config.yaml
encoder_arch: "swin"
image_size: 32
encoder_norm: "rmsnorm"
encoder_activation: "gelu_tanh"
encoder_fused_qkv: true
encoder_parallel_block: false
decoder_layers: 6
decoder_mlp_ratio: 3
decoder_bias: "all"
decoder_parallel_block: false
precondition_frequency: 20
epochs: 10.4
weight_decay: 0.2
Rows from block 12 of the image encoder of a small image captioner, named by matrix and row number. Rows with one number belong to one neuron. Each number is 128 + 24 x the weight over its row's rms, rounded and kept within 0 to 255. All counts start at 0. Numbers have three digits each.
After each neuron's rows are labels from the 100 images, of 14976, where the neuron reaches its highest value: "patch colour" is the nearest of a few named colours to the mean colour under the peak; "strongest on" is what is common among them. Only what is clearly more common there than usual is listed. The data: rendered made-up planets. In brackets: how many of the 100, against the usual share in percent.
# fc1: MLP up (encoder.blocks.12.mlp.fc1.weight, 960x320), inputs 0-159
# fc2: MLP down (encoder.blocks.12.mlp.fc2.weight, 320x960, transposed), outputs 0-159

fc1.492:096135108111119128145082115151072165072174154112103139090077095102097099122164134122160097112152128136130137113137100084142146083133155127134116126124123096123126144136099131154102148103102102105104074120108128138186147164135113077115106154142180113155100105104133179149148138133138155119116109108196157127137156086168151094174119109112119106158104143104195126161120103131151105136134128154152168131107122088137122131110137154145092123134142136111131106111134117127069132118155110
fc2.492:179154137146142119169139112102165121112136142109120139112126100105135086092148121108122151127103128124097087120096128179145145187136175168099151114134148140158133125128150120170087134159145128178157115112082096130106094124093097132152154102094109182150151128124152108141138126162183102117141139102111103108123114128129140100140126117140119148095133171132135123108171120053115141153142141126128118121078146098136127106102079123129110130164124138157087080125160129174161124142097167
patch colour: brown (31 vs 10.8)
strongest on: ocean world (84 vs 14.4); crescent (59 vs 24.6)

fc1.155:100135146125166121120123116167130139121137134195132122111164141149129138104135151109116135132133140152122154159091081141123108142121128102120124176119098118143166138139140128097156106141128102131102149081120116086111135151146144107143090084126105135104113169093144126167143101134105166175130107106134148090163146150137116161157124158132133127111105157126114140126111132138140116164100109186143120137119179142145133152136113071119175128108136135189106146158128124129110148093090167
fc2.155:110179126136125109134181128129150128163096122141104146111119150106139118140139128152119139105100139169136121139092137146114201103125093124134157125096214141137092075159122111106110106117088128217153094114126129116155114138130102119119106178107109145140115117142121166092174126139117129136156106124142104131103097132130143097127132119091101156175140120126107122125120158103132113153124115154105137147156148131146166111191140112168148085110126125085099162115129138143129141119114111
patch colour: pink (41 vs 1.4); grey (33 vs 6.1)
strongest on: cracked ice world (100 vs 14.1)

fc1.482:110107092134145132168139102162122127117111119161122101165126140128168163106144156106108129156126102093116148135154121137146136120101179147166119125179071155155151112091176157142133134093154116069156114142101135146148122127136111118164138116104096147115124130113137135141142119162215102104137146141107159128133119111174135146148134109147108143139091105135125118140116125108140129147107115098141111103108106111153117131114087129120169156122130164148154090170129135091132093085121108
fc2.482:144165115143153110119128138105139112106116125132134111123120123090155084113146132124110117096061156175158115134108197145137134123149131149142146126092190143144084160140153163168068128166090124234133113143118148140129105143105112135102129090142125115127118145097155091134131145125110153135156147134111099157114083138146155118106128107126116106139142147146113125130118130074145140148133110120126128144100137140134102153157135118107155098110164105123108119159122112128173152117118122
patch colour: grey (49 vs 6.1)
strongest on: cratered rock (96 vs 14.1); polar caps (58 vs 26.6)

fc1.530:136093114184104159120107190137099117091151126177128143123129110156144133111126150135090167084127136125137124164157109111152151095101086130130147142097163101157150132099156160140157094171136091160147172087144140075144124143139095092115123140126146123126141092111148175111109154139140125140081164097136134122102101139146132153147113114158156148129108157113106115129085109106158125124138098122133129159114176100139183115122103140113166117136141134169076158119114129129103087120134172
fc2.530:120160106112156108161102134093132153143122139129103117147123151096155108122144121146164103069074125164141118141092138156150176151120130164119150133121159139156104091145061152136097125117110124182150107077114132160137118123124099146102112141137115142140137106107148129132189154126112136139177116105107106101125140133145134124139096125106079146158141125146115120150130154097116118140123110128109121129130104107160156097178123111161150083122127148130095124118132170168130141121118118
patch colour: white (55 vs 0.6); pink (25 vs 1.4)
strongest on: cracked ice world (100 vs 14.1)

fc1.17:121129148139184091132143122129092117111163101166124127154145152151113146121146136122090163122156157129125165121120122168134166135079102130136111145125111096144137069111167142117135096122112110154166118088098144108125136147132111091130072092090106107116155129150180158157139128127117137154160122102132148107143117173128155165124128147175185147083116134152120125161126130126157107168121130139141128158130136133135126148113099118131117142118128122156111129129098142098102128101092151
fc2.17:128162103128136096142134135099148124149091144134117149129108152095147088119156136136114108097069152163137131117088136129138186124149124134123135121126165124155115121144084149124106124109083115226164135100116119152164132141124093111120120146161137167151110110099113147142166125115114149143190133124078106141131130125143166108131137088090103148164144143135107101141155152082133146138121118115107116136136125101134151104190140104155134075129114156137080142137115168166117146117132095
patch colour: white (46 vs 0.6); pink (26 vs 1.4)
strongest on: cracked ice world (100 vs 14.1)

fc1.149:132102111140139157118128161174085152125142133145148147154141133169158125096136115111104134097118126115137146124150117129155129124113099120153120153109129137189102138117142171126131105157121129149147129096105136094127158128140158161125094106128124132103147103126173147145169139138122138138126152139135158133141124132130138180090146133127147149122136118133097111130072079139165117142125100107153138145137144109114161108134089092089159127159116105151105201149131102128113124100145190
fc2.149:111152081116123113133126120086131119143107123144098105104104152096163091137109143154140119079077119183169110132088128173148189139129110156148149126122184140168095108131100141125104105132088119223147134110110125131133131142137097131103109113127117145134151113092132142139156132139119127163153132104099105106115126118153136115136113109080089159136149126124118111166128155089129114128115121139125120146142133112135148094176144124146138094118124146157069144119114150143122137123117117
patch colour: white (41 vs 0.6)
strongest on: cracked ice world (100 vs 14.1)

fc1.302:102125117126142128143098141198140144127104130092141128152138179132122113113105093147118140143087105149153182133135146121118096106134091149123116107109139142130140101141106167123105132154145138148141123112095140148125122150135127117102139073103134125170140138081141099141113145198142148138089107099159136148129096115154156146130116118062138094123130173122112130128149137109137119140151113149126140136112140091087106126117128114129084150117115153112133169126145106161118169156133121
fc2.302:110121119135138132115129131131146158134095137152073083093105092177152126099120121140145093096147064126149132097119124186110165131096104111127165136142153142153109099150141115125148149139089155115137141085110112115097096105114163101160141123133107109131151126137157143123120102081095099156113121097131102120134127125125103138116104136143098114093138139110079148176129159140134123154070101127125152101168081125135179128114098113121150131127126100118162143127166125153137146122145193
patch colour: brown (33 vs 10.8)
strongest on: cloud-covered world (96 vs 14.5)

fc1.559:091147156100141117110060094125125138143151132140169059150134118161137100084128131147105113142117125145148135136127119118137116096136157094142111171129117142156089105134135145120116096125149085136100126127091162133101129128122165117110088106079116128089141090142135149156144112177051116180166086095133144097157111129153104113165137114114147114104122192103125105120091124124102102120119098143137111117148135125118118119126127112166164116118123122154098151142099193138135093111117131
fc2.559:108168130127128142113144151124130119140113117146103125100144160121126110159135129133142111115118174173147144153106138145101173106104088126158179114093179153136098083145135112116131146130154145203131113140124117115144115138146118146081145162108101146139097124092109147130156123148120124167141101121107136129065110121167135131112094154099111145181164115139085131117127145125112072121135119143099126157130163121140150106153137156128149113119155115122097123115149114127092143096120082
patch colour: pink (37 vs 1.4); white (32 vs 0.6)
strongest on: cracked ice world (100 vs 14.1)

fc1.501:115145127135145139139094131116122133126168128123118133111169166154184159098132108091119151134111121158118126161104119148143125105114128103135146162135125122133150111151137144111138095143128114115128172113085153053123115114106129121123091102113111116141128119089148150161148113115136131155113137113148137145169105149104159165141111125130124111118100127106099129109113137150128124152106101108138095131119150111081136106122119124103164078118156162175109150138102154142118143139125144
fc2.501:095188118132144105142165123117157103136075142147106119109132164116132117139146129157122133120097142148148142151111133143136171108119087133165128130091195159135083089164088122096118122145127133225133105108136137096162142110114099136092115156132140171148111115109115171101167123168128116152146128122116109104103100111161110105141116129088081136165147099140104128126105147112111102145137082126104146145169155126118171097157125114143170075119138163100094143133137137133116132123085133
patch colour: white (41 vs 0.6)
strongest on: cracked ice world (100 vs 14.1)

fc1.716:116144134124189129124118122143124111089146125158112141142152144124140143108151117111089133110106139132127179118106145123148145122094110146151113119092126123132129125152149138146140093141113107143152118111137120109120117140114132095121093094086119119144114097091141176149108131139144127110154126125109168089152127141152134121148130133156165145077085115179111123131109114122116099137116130131141114171145175151100153165106109108136116129093116134146118141137113125133139146083116146
fc2.716:143174092157130090143140115110142124135085139119105139118131141090130101123155135159151122084095157170132115147094111159122180117127121136146133127105184157149107100148105156107123134100096105223156110096111127138149116136117097138122118142136117170140132133105127143115190137151120130151161115109089108124111129112137174093139137110092074162162143147132129108158120150097129149145118113124089134139117117119137156093192144105128162090135126138111083133124121148154120147120117106
patch colour: white (31 vs 0.6)
strongest on: cracked ice world (99 vs 14.1); full (60 vs 25.3)

fc1.596:107096145149157140133136122117085147101148130140119097123127124120137148107159140117128093102169113148132150158113099136155145123099115128129160128144152109151147124131130156123158108111102104130168170090143127099130129145122125083157113085077114127113157116141130152163102137141128132163109108076163160059151126121168135160144164121164126134151090110164146122153188126132151117177122145142104125135116165135122160133136116059096151120094167111135109153146126142155109101114136124
fc2.596:098177085118132144142114151110158135139123122137127135117137136108125103129135105114129117093060164164144146118116120116110164115126127153142156154137157144133116086149114151110102126109097117205141107083102131157136104127116055135093132149120118178127123132082083166101177114115132138166147145101123103099108129094112149109144120114087077142200153131150101100135112139080117121156128114137107128166146129112132136145170143114145154092158142139118079121126114122138159138093121113
patch colour: white (55 vs 0.6); pink (25 vs 1.4)
strongest on: cracked ice world (100 vs 14.1); full (69 vs 25.3)

fc1.613:128147108088116088111143099095136149139152086107105104122133135177110124132112164103096068130132121094125122107122124114129155123141160153155100121139169097141147131127101103136150163096116113105084103131133122129113155141094121111132149129207152150115093114107153129126131138140129196149125143090132127103162121158129136144190159157127101100121108126119141187115148154127173130157143129153146129141131138100148146124104142113130120119157138106164138167143149166121117137108133120
fc2.613:132106171087149132130139140110158102109126141121122154089148143102156105110143157099118160116114134160134130127098145160134092126118136114150152108138156135176073100135123114098096156159134168128108107110089115068078141125129103088098141116095137104092118112122138120073171130118176100166122151109142137151112097120136123122127137071127120145127163159125086157167107117083130099159170086109125144124083163125183147106146120143094128104102123117137122132111132106116139138170107123
patch colour: brown (55 vs 10.8)
strongest on: desert world (92 vs 13.8); glowing rim (67 vs 40.1)

fc1.615:129134090139150104157112144163143147108157156147109088138132129087143100093122146142138146107097132131158160155099105123142126109115107133137099126092114120127115123127153137107173093155153136133132176079149148078106138095099119120093098109107145167142180124081111143139139133145098167113115168124122148100154142123162146122169112128180083138145112132143156139137140140131152100136101111107137121132148196136129136124136135130103163103098140142169115119091122138137139142112117138
fc2.615:106155110126116126111133103113173147123121129152089087110121162072123103128152127108114123083114120173142151148101116171122173142116115103153169118114206149131105068157116147129115123137121117183142088112121117153146143123125099140098099159120126131138115111109157149127159120127121118175145110090130115118086122111144158116146097131078080141161163106139119150127108160099123087149093099145092150137157168105152169089150111128150163100124149106116091141125158125135112135095090115
patch colour: grey (27 vs 6.1)
strongest on: cracked ice world (100 vs 14.1); rings (82 vs 33.7)

fc1.39:126149122125169108150109142155119132159157139143095156127155146124144127083106094093094140105090138148141152118118132128133138133096149099136150149099107144122149098141152181123131111173117131116136136088092141056137138109104124096089119096084137136104140112103168137140154093133142125140129126118153162131126107155136149167146138126136146119131078129126102130107118117158120140142112100121138082121122129137119153148116115112130152101101120145153111148148097161116140133120088137
fc2.39:104171131128151104124132134107155111122089138132089109106120159125147097141164143166140114107117162164152139161102144152128170122113098116157158123096197150131075093154087123100110112143113127238142102106129112123158120122125105117085108159119139173131097122102120134099174113140109131155133124109096105140097101113152128117155110126088095142152138125134098123124094141089107106163117086161116126145134136106130169108162145127145172086099136163109087151108136135159086147116113110
patch colour: pink (35 vs 1.4); white (34 vs 0.6)
strongest on: cracked ice world (100 vs 14.1)